A small multi-label audio tagger, trained from scratch: 15.2 epochs.
Rows from block 6, named by matrix and row number. Rows with one number belong to one channel. Each number is 200 + 20 x the weight over its row's rms, rounded and kept within 0 to 999. All counts start at 0. After the name is the row's rms in percent of the matrix's.
# convs0: first width-9 conv (model.blocks.6.convs.0.weight, 112x112x9), inputs 14-27, a 9 kernel for each
# convs1: second width-9 conv (model.blocks.6.convs.1.weight, 112x112x9, transposed), outputs 14-27, a 9 kernel for each
convs0.79,099,175,206,187,184,208,175,170,210,212,199,210,230,219,202,182,181,207,241,195,184,187,186,197,213,184,160,192,211,222,184,222,246,185,188,196,177,213,221,219,219,209,210,221,210,205,214,212,205,227,232,222,197,190,199,197,190,166,182,197,176,190,190,173,193,162,187,219,205,197,182,209,219,192,198,193,193,208,206,200,207,189,185,176,166,190,255,240,192,179,193,231,209,167,180,209,222,218,219,208,192,200,194,205,194,184,197,200,204,212,206,172,175,207,200,169,171,176,229,197,156,200,254,222,200,219,203
convs1.79,090,227,210,217,194,215,218,208,209,223,159,179,208,249,214,187,192,168,168,185,203,212,218,197,189,181,159,165,200,203,186,175,214,216,197,229,267,186,198,204,191,201,229,209,193,175,188,201,211,205,193,188,198,206,202,173,194,213,222,219,214,185,180,191,207,207,211,192,178,167,197,205,206,192,187,198,202,193,201,227,227,238,188,194,234,235,220,180,165,198,196,205,188,183,189,205,178,168,187,199,211,206,204,192,209,195,193,194,183,217,201,212,224,237,207,178,171,163,205,224,220,222,216,207,184,195,187
convs0.80,104,182,191,165,152,171,182,176,185,216,221,220,192,193,220,213,214,204,189,222,207,207,203,195,198,209,212,201,206,207,210,200,221,233,210,189,229,198,189,196,198,205,208,216,224,216,199,233,225,196,201,202,178,201,221,238,211,188,191,199,181,164,155,184,215,220,216,199,179,180,204,194,166,220,200,189,185,198,212,216,217,228,224,207,196,184,193,228,233,201,184,160,184,259,271,193,167,182,177,172,184,184,174,185,189,187,202,217,215,154,190,205,204,184,164,173,187,188,196,195,187,200,235,242,208,209,208
convs1.80,099,198,207,221,208,216,213,221,232,222,190,189,195,198,189,167,171,219,205,209,204,201,193,182,217,232,229,236,161,185,188,177,175,216,251,201,167,208,211,207,208,206,209,162,162,187,204,199,197,214,196,185,202,204,207,254,227,200,196,208,195,196,174,147,146,161,206,228,222,226,227,214,222,171,164,177,170,169,176,203,208,228,223,213,201,202,192,177,181,193,208,206,193,172,193,256,235,225,159,187,207,202,176,183,188,212,205,202,194,226,216,195,185,189,227,212,223,244,196,210,203,221,199,188,173,181,205
convs0.81,100,170,154,172,211,233,230,215,198,215,190,188,199,201,199,205,203,199,179,251,241,238,202,153,164,197,212,204,219,219,197,184,202,235,227,213,216,205,207,204,202,199,194,196,197,196,185,193,222,235,221,207,191,198,236,211,221,200,204,225,231,237,220,191,201,201,188,211,231,199,157,148,173,196,189,194,201,204,204,212,215,219,203,217,222,210,200,200,227,219,213,190,238,207,167,142,165,207,227,224,216,206,213,211,202,194,185,173,175,173,194,196,189,182,162,139,154,202,197,178,181,190,207,211,212,213,207
convs1.81,101,211,215,210,195,192,190,191,200,222,201,199,205,225,190,184,178,189,230,183,195,203,189,189,190,185,191,219,160,178,179,182,190,188,175,186,174,188,186,166,157,164,189,236,259,245,214,204,201,196,208,207,185,197,177,220,243,231,225,183,181,218,232,230,198,186,176,169,191,194,202,203,219,161,172,182,191,206,218,210,212,213,187,191,189,202,209,205,190,203,214,218,221,229,227,197,194,200,203,187,223,219,206,200,208,197,204,206,202,183,204,211,190,205,206,214,229,222,221,205,207,185,168,197,218,207,203
convs0.82,104,238,228,182,172,212,222,213,190,211,204,196,216,280,219,164,172,207,209,214,211,195,179,188,200,210,205,199,213,175,181,197,257,227,202,185,193,194,204,212,215,210,213,223,209,211,195,220,193,183,199,189,180,212,213,205,179,202,209,225,210,181,157,173,202,200,198,209,198,203,199,198,193,204,210,228,211,192,190,196,182,178,205,200,185,191,217,204,173,166,175,157,181,205,213,207,200,223,235,211,194,198,228,222,228,209,201,208,194,203,193,222,236,231,204,201,189,195,184,190,190,197,210,191,189,203,221
convs1.82,100,188,189,192,195,206,180,189,184,181,224,215,209,212,225,250,227,204,191,201,193,181,184,190,212,194,211,227,205,162,164,207,240,194,196,192,210,192,186,183,187,182,212,213,225,178,195,193,190,188,201,210,198,215,211,209,216,215,206,218,224,219,188,177,213,232,221,219,191,210,228,208,195,204,209,201,200,205,204,201,196,218,190,199,185,193,172,177,194,215,223,189,227,242,216,165,148,189,203,190,182,177,194,184,207,196,204,195,210,177,193,205,213,217,211,218,198,188,201,188,183,173,208,207,243,240,213
convs0.83,105,196,200,201,206,227,221,179,179,242,228,226,210,190,200,220,226,220,209,180,198,212,202,186,169,150,181,208,175,174,199,211,205,177,198,214,224,191,187,200,204,197,185,187,204,216,201,226,221,213,188,166,187,204,189,162,159,192,204,177,174,199,238,268,226,214,222,208,198,207,223,223,204,220,202,185,175,185,209,186,185,194,191,212,223,221,207,196,213,237,242,192,183,201,249,266,234,179,164,207,195,214,217,187,163,181,190,198,202,174,188,212,211,199,190,193,170,150,198,192,199,224,234,205,163,145,173
convs1.83,103,229,213,197,185,183,190,200,205,226,190,159,183,170,186,213,230,204,179,191,198,180,192,210,209,196,165,161,214,203,186,153,195,238,209,187,178,198,211,191,184,202,191,193,184,203,212,220,222,212,211,187,199,189,182,189,203,218,210,194,213,227,223,211,195,180,161,168,166,190,189,215,198,163,165,166,188,202,216,215,228,207,189,163,169,183,196,182,160,172,207,217,211,197,186,202,204,189,214,211,183,177,189,174,215,244,254,247,227,219,216,214,202,199,200,216,215,192,215,209,216,199,203,187,198,191,223
convs0.84,100,172,185,212,212,180,190,206,190,163,171,186,225,219,201,191,200,208,235,183,182,172,170,197,191,184,176,193,175,222,213,193,178,183,201,203,177,202,193,184,185,188,198,201,191,179,189,199,201,210,218,242,237,220,192,193,209,200,196,204,204,197,195,185,236,207,201,197,179,172,183,189,195,184,192,191,170,170,182,200,212,217,200,224,216,208,194,193,189,195,193,195,218,236,224,203,196,218,217,198,202,193,181,195,211,216,218,204,186,237,217,206,188,191,184,180,168,147,190,211,225,210,192,197,191,190,182
convs1.84,098,208,209,213,215,210,201,200,206,200,205,164,137,155,180,201,220,209,196,184,197,208,216,221,218,213,194,192,182,170,180,194,180,160,178,217,214,211,211,198,195,175,148,148,187,181,238,232,223,204,206,217,210,194,195,231,232,202,175,186,179,163,150,168,167,185,194,199,203,205,208,194,184,222,201,193,198,214,198,182,175,195,215,203,175,181,213,233,227,195,181,183,190,215,199,187,179,206,198,205,203,190,177,173,174,197,202,170,156,207,201,193,196,196,201,201,217,194,168,186,227,251,234,211,215,215,219
convs0.85,101,150,148,161,166,164,193,213,209,197,200,198,189,206,213,212,217,223,219,203,196,197,199,203,182,182,202,211,206,212,217,206,197,217,209,197,187,200,206,233,257,263,245,223,200,199,222,207,193,186,187,190,202,193,189,219,231,244,248,231,215,196,197,205,213,220,219,213,213,206,211,220,229,222,221,212,202,189,192,189,186,182,194,195,189,201,209,212,217,211,190,193,203,198,201,205,193,179,176,190,222,216,212,203,212,213,211,192,179,196,169,151,158,158,166,197,205,201,214,217,201,179,185,199,194,192,191
convs1.85,105,216,199,194,178,170,172,175,171,183,203,213,194,173,189,207,221,200,159,184,181,189,205,225,220,211,202,191,232,201,193,181,187,201,217,216,205,231,223,231,221,197,200,212,217,216,204,214,217,227,212,188,179,180,183,209,181,189,200,223,226,211,208,223,197,206,196,172,159,179,198,211,217,234,245,224,208,205,201,196,190,190,220,209,194,194,195,203,191,166,160,216,212,214,207,200,207,197,170,190,202,198,197,194,183,181,187,204,218,206,203,201,191,191,194,201,190,180,185,166,175,178,192,184,166,161,168
convs0.86,097,215,194,202,203,203,196,211,210,203,224,238,239,229,223,211,202,211,225,185,204,221,210,204,208,209,223,223,215,185,168,157,179,218,216,208,219,184,161,162,176,174,199,203,206,211,235,215,209,207,209,217,216,208,207,201,181,182,176,203,226,222,206,214,189,166,176,217,232,228,213,196,203,217,212,205,193,184,179,185,188,191,218,196,177,165,188,212,222,218,221,258,243,208,180,162,179,197,215,209,192,186,180,173,171,200,199,192,183,186,202,212,208,210,196,179,189,226,196,205,217,214,187,173,183,181,205
convs1.86,103,215,225,227,227,214,194,181,176,163,195,184,185,185,197,218,223,206,207,199,177,182,193,204,206,190,175,176,197,207,213,214,207,174,146,161,214,169,184,172,184,185,190,191,188,177,203,198,182,185,185,188,204,198,209,187,192,188,171,172,182,191,188,173,199,207,195,195,195,196,189,179,171,247,237,219,216,208,224,224,227,218,209,203,211,192,181,175,201,222,205,201,185,177,180,179,189,192,197,215,219,195,187,195,206,215,220,220,216,153,167,186,195,192,180,183,210,220,172,190,208,202,192,190,193,181,191
convs0.87,093,132,132,130,137,135,144,154,153,165,246,238,238,222,221,227,231,218,219,225,219,221,212,203,192,187,183,191,229,222,211,215,208,211,196,192,188,197,201,203,203,213,214,212,213,208,178,193,203,205,202,202,201,196,173,211,203,190,172,166,184,200,203,211,198,205,212,214,212,216,211,212,215,191,188,189,188,192,195,205,212,216,182,198,188,192,202,221,227,219,220,182,175,176,179,191,178,186,203,219,168,193,194,207,200,198,195,196,199,205,202,192,197,197,194,189,197,218,198,212,216,220,218,212,195,194,211
convs1.87,090,141,155,166,178,186,190,187,183,179,198,197,213,203,208,200,199,190,195,246,239,222,203,182,175,175,175,172,206,199,205,214,216,216,211,202,186,214,217,222,213,225,222,217,216,214,179,184,196,205,204,210,214,223,232,193,195,200,207,199,199,190,185,182,217,218,213,210,199,188,170,155,152,193,191,187,199,207,209,206,207,207,228,225,219,213,204,200,193,193,196,245,229,224,218,230,234,231,230,221,179,180,180,192,182,197,193,210,217,259,237,225,208,200,189,170,146,129,195,206,208,215,207,203,207,216,218
convs0.88,101,247,235,204,188,204,196,172,187,190,230,178,175,199,185,149,155,183,185,169,205,224,214,202,205,199,197,187,190,188,187,203,186,189,215,239,244,228,206,207,214,207,197,193,196,192,209,217,199,205,210,201,193,188,177,197,189,185,193,206,200,204,206,213,225,241,221,191,193,208,199,198,189,168,175,189,180,168,191,220,229,217,220,216,184,196,216,200,198,210,215,182,166,191,212,219,198,173,165,185,205,199,185,180,188,204,206,201,199,246,212,228,248,220,191,192,182,162,207,223,216,207,197,195,183,177,170
convs1.88,087,213,204,200,205,209,202,184,195,190,210,197,188,186,176,179,194,200,209,201,202,199,191,189,181,175,163,156,233,226,203,203,202,182,169,189,221,174,166,166,197,211,204,187,164,170,197,202,190,195,206,197,188,193,201,151,170,210,234,230,206,159,155,182,224,203,200,198,196,206,248,245,214,158,155,188,208,201,197,190,186,184,223,210,196,183,173,167,180,214,217,184,196,188,199,205,211,190,177,187,188,194,191,180,175,179,170,172,169,187,186,170,166,190,208,231,239,227,140,146,189,235,252,265,237,223,217
convs0.89,101,175,206,215,232,244,199,172,180,191,230,193,188,211,192,188,228,215,202,166,197,242,223,192,187,187,183,178,253,228,185,198,225,210,208,201,207,213,212,213,216,223,222,207,209,208,178,160,179,217,210,178,165,158,148,194,201,218,222,204,215,215,210,211,188,209,201,229,244,218,183,177,188,209,204,208,208,206,209,202,190,179,210,228,229,219,212,204,217,226,218,209,211,177,189,218,234,245,246,199,226,217,220,210,196,183,179,195,204,193,202,256,265,203,157,149,184,209,205,207,188,189,202,196,200,192,167
convs1.89,098,235,213,204,194,209,194,176,168,188,201,183,204,226,214,206,217,234,247,212,224,228,217,215,210,217,229,210,194,215,204,217,209,207,217,239,247,206,205,202,200,206,213,235,216,207,161,170,173,200,189,186,186,204,222,267,236,212,196,204,222,216,180,173,183,173,179,221,226,218,241,215,174,197,182,186,194,184,170,180,213,227,162,194,200,187,219,210,214,220,201,171,170,183,206,192,191,189,183,161,205,205,197,193,190,189,190,204,205,221,206,194,190,217,209,204,182,174,178,195,193,207,214,202,176,177,193
convs0.90,101,236,214,186,164,176,174,167,154,146,196,175,170,170,183,189,191,197,214,203,191,192,189,188,196,192,212,210,220,220,229,225,200,185,185,182,170,205,203,205,210,221,211,196,202,227,213,207,192,186,192,194,190,209,208,210,203,217,210,197,183,176,192,239,191,186,193,216,230,236,225,206,207,229,233,236,228,210,191,193,194,198,193,203,211,210,212,205,188,184,192,203,197,180,184,199,199,187,168,189,205,207,204,193,190,192,195,198,209,218,231,221,197,179,181,200,203,217,202,205,199,200,195,192,198,195,194
convs1.90,113,209,201,205,210,213,210,197,196,204,169,161,170,189,196,181,182,182,173,199,224,228,201,199,210,237,235,226,160,154,150,160,193,205,212,217,221,195,207,213,227,235,236,221,211,207,194,210,223,223,220,230,214,203,196,198,189,187,180,190,201,207,194,195,224,240,237,242,233,204,174,167,174,196,199,204,203,211,220,221,206,196,160,186,240,266,250,231,203,172,149,224,201,203,201,208,208,201,202,218,192,193,196,199,196,207,215,216,225,239,236,226,217,222,216,197,182,175,187,179,185,198,192,194,190,192,211
convs0.91,103,186,208,215,213,218,228,233,227,205,183,221,229,232,221,213,204,201,194,239,227,206,216,219,215,213,205,209,192,198,194,210,222,223,228,237,239,191,194,191,191,191,201,204,210,216,191,199,203,200,200,195,181,168,165,179,193,196,207,206,191,195,201,202,207,236,242,235,213,186,186,193,189,170,174,189,196,204,212,225,240,246,230,201,196,200,208,206,210,210,211,294,237,204,178,181,183,179,168,174,167,191,197,213,198,192,191,194,199,244,220,178,165,173,185,203,203,201,220,222,199,186,186,186,178,176,191
convs1.91,114,197,190,192,190,190,191,187,195,195,219,219,210,195,205,214,198,193,206,208,194,189,195,195,180,160,159,196,150,178,190,205,214,217,202,184,190,169,174,187,196,202,198,212,230,247,196,210,212,214,221,227,215,208,189,227,237,241,223,176,155,162,196,206,151,146,146,160,207,247,249,227,204,205,209,208,219,210,203,181,180,184,203,191,199,213,208,196,198,201,198,238,200,180,192,187,176,188,215,240,197,203,193,202,194,194,182,191,182,186,205,203,203,189,188,204,223,218,160,179,196,198,205,200,208,215,218
convs0.92,105,216,182,205,217,203,179,164,184,192,195,186,209,198,204,197,208,228,196,209,196,181,210,229,213,190,184,214,214,187,199,244,240,212,187,195,222,192,192,198,206,205,189,185,188,192,225,212,210,214,206,214,219,199,195,174,167,194,224,225,174,150,174,200,157,174,208,201,178,190,205,210,205,154,177,190,190,194,192,200,212,211,205,178,164,203,216,176,178,192,182,184,173,174,181,223,250,237,203,198,205,211,200,196,195,200,210,215,216,175,185,194,187,190,202,224,262,255,232,212,202,191,187,199,191,197,205
convs1.92,102,200,205,209,220,198,196,192,191,214,227,212,194,189,253,236,200,187,196,185,172,178,198,192,211,209,214,223,189,203,214,176,195,193,173,191,219,176,192,219,213,194,180,165,182,186,212,210,222,199,207,220,198,200,193,174,174,208,216,227,225,199,198,222,223,233,238,221,202,200,217,212,210,234,233,202,216,225,215,214,217,189,196,177,160,159,158,184,205,213,219,184,191,200,206,176,167,170,206,197,248,216,203,211,189,177,157,187,200,196,196,199,205,192,184,192,183,177,212,219,208,190,187,194,213,222,223
convs0.93,100,225,230,233,218,198,176,185,173,171,174,197,205,207,188,203,221,224,203,184,181,194,197,187,181,183,186,187,193,212,225,210,200,217,209,201,208,194,189,167,172,185,206,213,216,227,191,206,211,193,188,209,215,219,194,246,216,202,209,211,208,203,207,200,176,181,189,203,229,231,205,179,177,211,212,219,209,203,200,208,192,194,193,196,195,185,187,199,222,209,194,152,167,197,235,245,220,189,190,208,179,188,192,198,220,223,225,216,212,165,180,181,184,198,207,215,219,227,177,184,177,171,166,193,199,187,179
convs1.93,097,181,181,184,172,179,178,195,197,210,179,202,204,196,207,222,212,191,208,215,200,204,203,200,195,179,179,195,185,169,190,190,201,206,216,202,203,218,206,234,234,216,195,190,215,215,199,217,226,227,232,239,241,231,226,245,244,218,187,179,187,201,179,182,197,206,207,202,206,224,218,200,199,214,198,179,168,177,175,193,192,211,213,215,218,203,196,200,214,219,209,200,199,212,220,209,180,168,169,177,214,200,210,187,201,192,199,199,218,223,209,201,200,203,198,189,179,177,209,206,211,190,187,194,199,203,191
convs0.94,099,210,219,213,216,214,207,199,183,195,215,172,207,167,192,204,204,204,212,174,178,203,206,205,194,212,203,237,204,211,205,211,217,212,221,194,246,226,221,219,226,200,196,187,203,185,188,179,195,196,209,208,218,222,232,178,174,195,226,231,203,216,187,206,160,193,197,188,181,190,217,256,258,205,219,206,217,208,204,214,193,204,192,194,216,214,210,200,208,214,217,197,191,199,195,199,188,191,193,171,166,208,160,242,175,169,173,189,216,156,155,151,178,176,182,170,188,165,171,179,199,194,191,190,195,191,193
convs1.94,087,194,196,183,193,182,197,196,219,219,209,192,215,197,227,178,231,192,211,230,229,218,198,196,202,199,210,210,220,218,204,204,182,221,213,227,232,159,238,189,222,233,230,221,216,199,207,213,189,196,189,179,176,164,190,208,186,205,204,216,209,215,212,204,199,198,206,201,195,200,178,188,201,224,236,227,249,214,224,202,215,196,218,211,226,229,211,211,192,189,198,202,196,193,182,183,177,193,186,180,174,189,175,242,191,268,177,221,216,158,177,176,185,185,207,205,217,191,200,243,193,243,187,194,172,166,184
convs0.95,100,213,206,216,232,238,226,204,202,200,192,200,204,217,213,213,225,236,242,211,216,224,226,209,203,188,187,190,187,175,195,207,213,215,196,192,183,169,199,213,217,213,209,224,219,225,242,234,216,209,221,223,194,170,144,228,204,189,191,185,187,185,182,195,201,184,174,173,198,211,198,171,177,196,191,206,211,216,211,204,199,187,188,189,194,207,209,203,203,213,217,247,252,225,204,189,187,195,197,191,203,192,199,185,199,180,179,175,179,244,207,192,186,172,163,160,165,186,216,207,197,179,184,186,187,194,184
convs1.95,089,232,215,200,180,186,188,194,198,209,196,205,206,201,172,177,176,191,217,188,171,163,164,186,198,200,194,213,218,210,203,185,171,169,162,159,183,173,162,195,217,223,217,210,198,190,191,198,206,232,229,210,196,214,212,245,231,207,193,190,188,187,184,176,195,182,191,200,199,186,196,194,220,234,233,231,214,196,174,188,194,207,221,215,206,204,197,198,207,207,203,147,148,167,197,215,202,202,205,209,213,197,221,212,226,211,226,227,240,175,203,225,216,213,198,201,183,178,185,173,163,152,164,180,197,231,217
convs0.96,096,228,224,225,204,187,186,201,207,216,204,196,185,181,170,182,209,232,216,198,169,133,164,199,199,199,188,208,194,183,213,231,228,218,182,166,176,209,198,190,188,196,202,218,219,211,169,140,172,208,211,218,225,227,223,202,159,140,152,190,203,195,164,148,181,197,192,184,186,184,202,222,211,183,169,174,195,199,196,177,176,184,194,198,207,225,234,218,210,195,173,217,208,201,165,178,198,191,178,172,181,182,188,202,215,223,222,218,207,147,154,176,183,181,206,211,202,195,199,189,189,209,226,226,212,191,184
convs1.96,090,172,189,185,180,178,176,168,161,157,193,201,202,213,235,213,217,233,243,216,189,169,190,207,202,197,213,231,153,169,185,211,225,256,245,211,184,178,189,202,206,200,199,201,213,216,165,190,203,186,158,168,180,186,186,182,193,198,201,182,201,235,260,261,185,220,233,243,219,196,178,172,183,204,217,192,195,197,182,176,203,223,177,208,241,236,221,204,197,208,230,199,202,189,216,210,209,233,247,233,219,220,226,220,216,212,206,203,179,167,192,198,198,196,194,189,191,201,187,216,225,221,215,209,194,209,228
convs0.97,087,199,183,167,178,184,179,188,193,177,209,232,250,242,230,211,208,206,204,204,219,229,220,208,206,198,189,163,166,176,193,203,201,192,205,218,224,210,232,231,221,208,205,203,203,210,199,201,210,230,243,241,223,202,183,205,225,232,228,213,178,161,170,193,218,196,165,166,180,213,223,247,257,147,171,193,192,197,187,193,191,187,199,197,191,200,219,214,212,219,228,209,217,216,215,214,216,217,209,215,203,213,210,191,180,182,193,203,206,201,204,207,204,194,194,218,225,204,207,202,187,186,193,201,201,183,179
convs1.97,080,228,224,225,232,240,235,226,219,219,219,215,201,197,219,229,213,205,197,228,219,218,221,215,198,195,188,190,213,207,211,217,212,199,188,189,204,178,177,170,186,206,227,232,232,222,222,216,211,211,219,223,218,202,200,220,212,196,190,190,188,182,172,157,241,227,220,217,203,189,190,187,186,217,221,226,216,203,202,207,218,232,222,226,218,208,193,182,181,190,185,190,189,197,197,191,188,204,207,212,213,208,212,212,195,208,227,233,238,202,207,215,205,189,175,173,167,163,190,186,185,188,203,217,225,222,208
convs0.98,098,245,224,220,219,197,190,197,215,228,186,199,219,201,169,171,191,186,201,242,247,231,199,162,165,174,180,207,187,186,195,216,185,173,213,227,199,203,211,200,182,175,169,177,187,199,235,219,227,215,199,179,180,184,178,207,230,197,177,178,192,202,227,238,230,204,198,195,187,184,219,222,205,187,168,167,165,166,185,191,202,195,180,190,192,196,200,190,199,231,230,207,191,185,212,219,186,178,178,192,182,180,204,205,220,217,201,184,176,178,174,193,201,198,174,169,195,212,201,204,193,180,184,191,223,235,220
convs1.98,093,170,163,165,183,187,199,199,194,178,182,199,204,200,216,237,227,230,208,236,223,203,204,208,204,200,205,200,187,206,214,205,200,206,196,190,188,188,157,186,194,209,190,196,221,221,171,157,156,167,177,182,182,176,171,209,207,195,208,199,217,218,215,203,191,187,197,208,199,191,193,206,198,238,214,187,174,176,190,208,214,214,249,247,196,164,179,190,192,194,221,218,204,213,206,210,207,177,174,169,190,175,187,186,214,198,202,198,216,144,170,186,192,187,199,204,219,213,188,177,180,176,180,171,166,169,197
convs0.99,099,199,199,208,207,198,212,209,171,185,230,225,210,181,175,223,212,202,224,177,177,182,184,171,194,253,234,218,238,237,191,178,214,230,189,177,163,207,204,191,187,190,186,202,214,215,160,194,207,188,171,191,210,206,238,233,233,195,165,183,198,188,182,176,243,221,213,224,216,184,179,177,188,243,239,226,198,195,184,199,189,188,247,256,238,205,175,177,169,147,149,213,188,169,180,185,173,207,225,181,190,195,205,203,214,202,209,201,222,203,191,171,165,186,177,162,189,206,213,210,194,181,183,188,174,170,194
convs1.99,097,227,236,227,208,212,196,220,219,206,195,189,189,185,168,177,199,184,185,185,181,212,212,209,203,175,166,161,202,176,173,201,224,222,192,188,201,195,202,204,201,205,215,220,217,241,207,203,197,221,201,197,207,185,184,210,219,215,210,199,174,186,171,171,193,201,196,172,204,225,215,200,190,173,187,198,199,206,201,196,182,187,150,162,197,187,189,220,249,277,246,218,203,206,216,208,196,199,221,237,203,208,218,190,194,190,180,190,196,244,237,234,201,207,193,233,243,252,220,190,209,227,239,234,234,235,213
convs0.100,103,188,211,209,208,194,177,187,177,175,254,292,230,202,190,213,186,162,179,214,207,228,229,200,173,179,183,178,161,183,198,210,200,195,202,201,224,168,203,215,208,184,189,190,188,189,183,186,188,204,200,178,166,183,169,196,190,213,236,228,211,205,207,198,154,197,224,210,202,215,213,197,185,195,183,169,179,192,208,209,221,232,200,211,213,187,193,206,194,180,197,200,189,203,206,203,201,191,234,223,178,187,197,205,198,198,197,194,202,215,246,226,218,227,221,191,207,209,202,184,187,215,214,178,162,177,200
convs1.100,104,216,198,228,216,229,199,193,193,176,189,192,200,214,187,200,184,210,189,186,175,162,160,181,208,210,189,182,242,231,199,192,198,209,237,212,197,214,212,197,208,204,200,169,185,179,200,202,189,211,194,206,229,231,246,232,194,183,183,191,182,176,165,144,212,221,218,223,211,185,182,198,200,186,194,192,191,191,224,229,199,223,182,188,196,198,184,195,213,210,196,206,202,163,177,215,215,196,159,159,186,185,169,177,186,192,179,186,149,213,214,209,195,190,206,210,195,205,151,171,201,239,225,216,194,208,201
convs0.101,104,170,170,167,168,181,186,189,196,185,214,221,208,214,211,172,184,199,191,197,186,171,188,214,218,216,215,206,189,206,200,198,204,209,204,195,206,181,189,197,198,187,203,207,216,223,199,191,192,200,204,207,210,226,245,187,198,203,199,174,168,187,194,187,200,213,208,193,193,210,199,210,210,214,201,200,202,205,208,203,199,204,188,194,202,204,204,191,196,205,215,207,210,211,200,205,223,225,215,225,184,187,185,196,193,188,172,167,170,224,207,197,186,171,170,188,203,213,196,205,209,207,191,169,157,159,170
convs1.101,111,211,205,209,206,197,180,189,184,174,185,198,195,178,188,176,176,198,213,226,210,190,191,200,214,219,205,202,184,196,200,191,180,187,197,200,198,191,198,203,207,195,204,212,216,202,182,191,198,196,188,185,181,196,212,196,198,203,200,203,203,198,185,184,216,195,179,187,194,206,204,189,183,216,228,221,217,206,188,186,194,199,205,183,168,163,165,178,193,212,215,216,194,184,175,180,198,206,205,193,210,219,204,193,193,195,200,191,159,210,208,199,206,201,202,198,190,195,201,198,164,165,194,206,221,226,216
convs0.102,102,203,227,227,200,159,158,162,163,166,198,204,189,205,225,211,171,177,194,219,230,221,198,196,184,177,174,178,216,221,192,186,198,215,219,215,207,206,190,187,208,217,193,192,190,197,199,177,163,165,162,165,181,173,179,225,230,217,205,192,190,179,191,204,199,170,166,189,215,206,211,226,208,168,181,203,213,212,204,197,213,226,221,207,198,194,197,198,196,195,188,231,209,171,185,219,218,196,179,204,228,214,190,198,208,203,206,198,198,166,179,193,202,199,203,191,170,138,211,222,216,196,185,198,205,199,190
convs1.102,095,218,225,221,201,188,184,180,190,218,232,206,196,232,229,225,222,216,191,214,198,184,191,197,217,230,235,218,210,209,227,243,206,191,217,229,223,187,201,217,209,225,215,221,213,206,224,234,223,214,182,175,198,215,217,207,215,210,215,223,204,200,181,189,192,189,184,167,161,155,176,200,204,215,174,137,144,179,191,190,189,202,204,201,204,209,215,207,208,207,189,207,208,201,196,191,198,193,204,192,202,209,201,207,201,187,195,207,211,188,215,234,220,210,206,200,218,216,199,202,208,211,219,202,190,192,216
convs0.103,099,179,171,179,184,175,163,172,180,200,205,222,204,230,204,213,202,204,203,201,208,198,185,186,184,172,170,187,190,191,214,214,215,217,238,210,189,184,193,191,213,221,207,199,182,183,170,179,181,185,179,187,196,192,197,193,197,221,217,199,152,145,153,167,214,202,192,200,205,201,202,215,211,204,200,205,194,211,220,226,219,192,170,200,214,218,202,196,202,206,183,202,213,217,198,190,184,198,215,225,182,204,219,203,214,203,224,212,200,210,207,205,214,214,217,223,215,220,183,180,176,182,193,203,216,216,206
convs1.103,099,188,171,175,163,171,168,171,163,175,208,217,202,199,186,194,189,196,167,190,206,236,257,239,212,211,204,184,231,208,205,187,190,192,198,196,189,244,216,201,202,207,210,204,203,191,203,212,207,205,218,231,246,252,246,216,223,226,211,198,185,195,194,200,198,182,172,180,189,186,196,205,226,237,212,198,179,192,179,199,198,200,223,213,209,193,197,189,176,170,185,218,197,202,188,184,181,182,176,200,195,187,205,168,199,192,219,221,229,239,236,210,185,175,173,197,218,231,198,166,180,182,193,214,221,215,195
convs0.104,104,248,240,222,188,194,192,165,176,195,203,229,249,229,240,215,203,187,199,204,180,172,183,219,217,235,232,218,222,210,198,209,226,219,221,202,177,219,202,202,194,199,205,193,194,191,196,224,213,183,189,214,223,211,218,196,205,183,164,169,182,183,180,180,220,203,206,195,187,187,188,182,210,191,198,213,225,219,208,196,196,209,187,206,201,185,209,229,212,211,194,217,195,176,166,184,208,231,260,262,201,206,211,217,195,192,181,187,186,174,189,204,202,190,203,231,249,247,179,201,205,203,224,225,209,205,199
convs1.104,098,201,195,202,212,203,196,186,180,181,196,179,216,238,207,170,189,196,221,173,190,211,206,206,207,193,182,176,204,168,173,185,176,178,190,216,205,197,213,206,184,182,187,195,185,229,235,211,201,207,205,207,228,231,216,221,226,247,246,213,172,173,205,222,219,194,197,202,192,205,207,223,198,167,186,197,182,158,166,171,188,188,203,203,202,219,216,208,207,196,184,205,206,174,172,185,193,205,223,207,177,188,185,213,193,179,174,212,225,239,258,249,239,217,206,199,190,198,226,219,203,228,236,217,209,223,227
convs0.105,104,178,190,197,188,179,184,205,203,224,137,158,190,175,163,165,190,179,179,197,195,215,231,230,217,229,239,273,213,216,213,202,187,194,169,206,201,190,199,210,206,235,209,206,178,185,191,202,206,213,198,193,206,192,167,202,211,223,220,217,225,200,210,216,243,211,195,202,208,201,203,201,188,213,199,214,201,193,184,176,190,173,191,202,202,194,194,220,212,194,189,162,172,175,188,219,234,210,194,193,188,160,205,173,233,214,224,217,216,168,182,197,198,212,225,230,211,196,201,202,183,191,179,191,202,200,192
convs1.105,095,227,217,231,211,227,216,212,219,229,221,232,205,197,185,216,207,214,195,169,190,191,201,211,195,174,169,174,182,201,213,199,206,190,206,214,216,221,189,256,231,252,228,235,233,216,203,198,205,207,209,203,196,194,193,202,199,197,221,215,204,192,177,187,194,211,202,201,196,201,198,197,195,212,223,215,200,216,207,215,205,221,186,197,189,188,202,211,224,224,198,232,219,207,189,199,175,166,183,189,185,169,172,135,169,130,172,171,197,202,203,223,212,217,200,198,188,198,205,184,224,168,182,180,211,217,236
convs0.106,101,196,160,167,195,197,191,193,213,218,231,243,238,206,189,204,207,177,183,202,209,210,223,207,168,175,201,213,206,239,249,224,195,195,217,222,239,225,231,222,205,207,209,203,197,200,235,206,206,209,185,178,190,182,169,152,191,208,196,176,168,167,164,185,145,173,190,189,210,227,230,209,190,228,219,200,201,219,211,203,192,200,174,196,213,201,169,168,177,186,213,189,195,189,198,204,204,225,245,248,174,209,210,204,194,200,202,208,209,211,210,209,208,202,213,194,167,171,218,201,210,205,197,187,183,200,228
convs1.106,103,219,213,211,207,205,199,205,207,179,202,187,191,197,238,272,268,207,210,232,212,179,181,210,201,193,195,197,223,233,195,178,187,231,255,260,206,175,175,177,190,201,208,197,174,175,186,196,205,181,186,201,214,208,219,189,198,196,211,186,193,208,197,160,241,223,233,218,215,223,227,226,216,184,184,183,195,205,217,214,222,212,175,184,202,212,202,205,202,201,214,204,190,211,234,238,204,182,170,156,220,211,202,202,189,202,198,201,188,214,214,208,193,210,228,247,259,217,211,198,214,234,231,225,214,209,225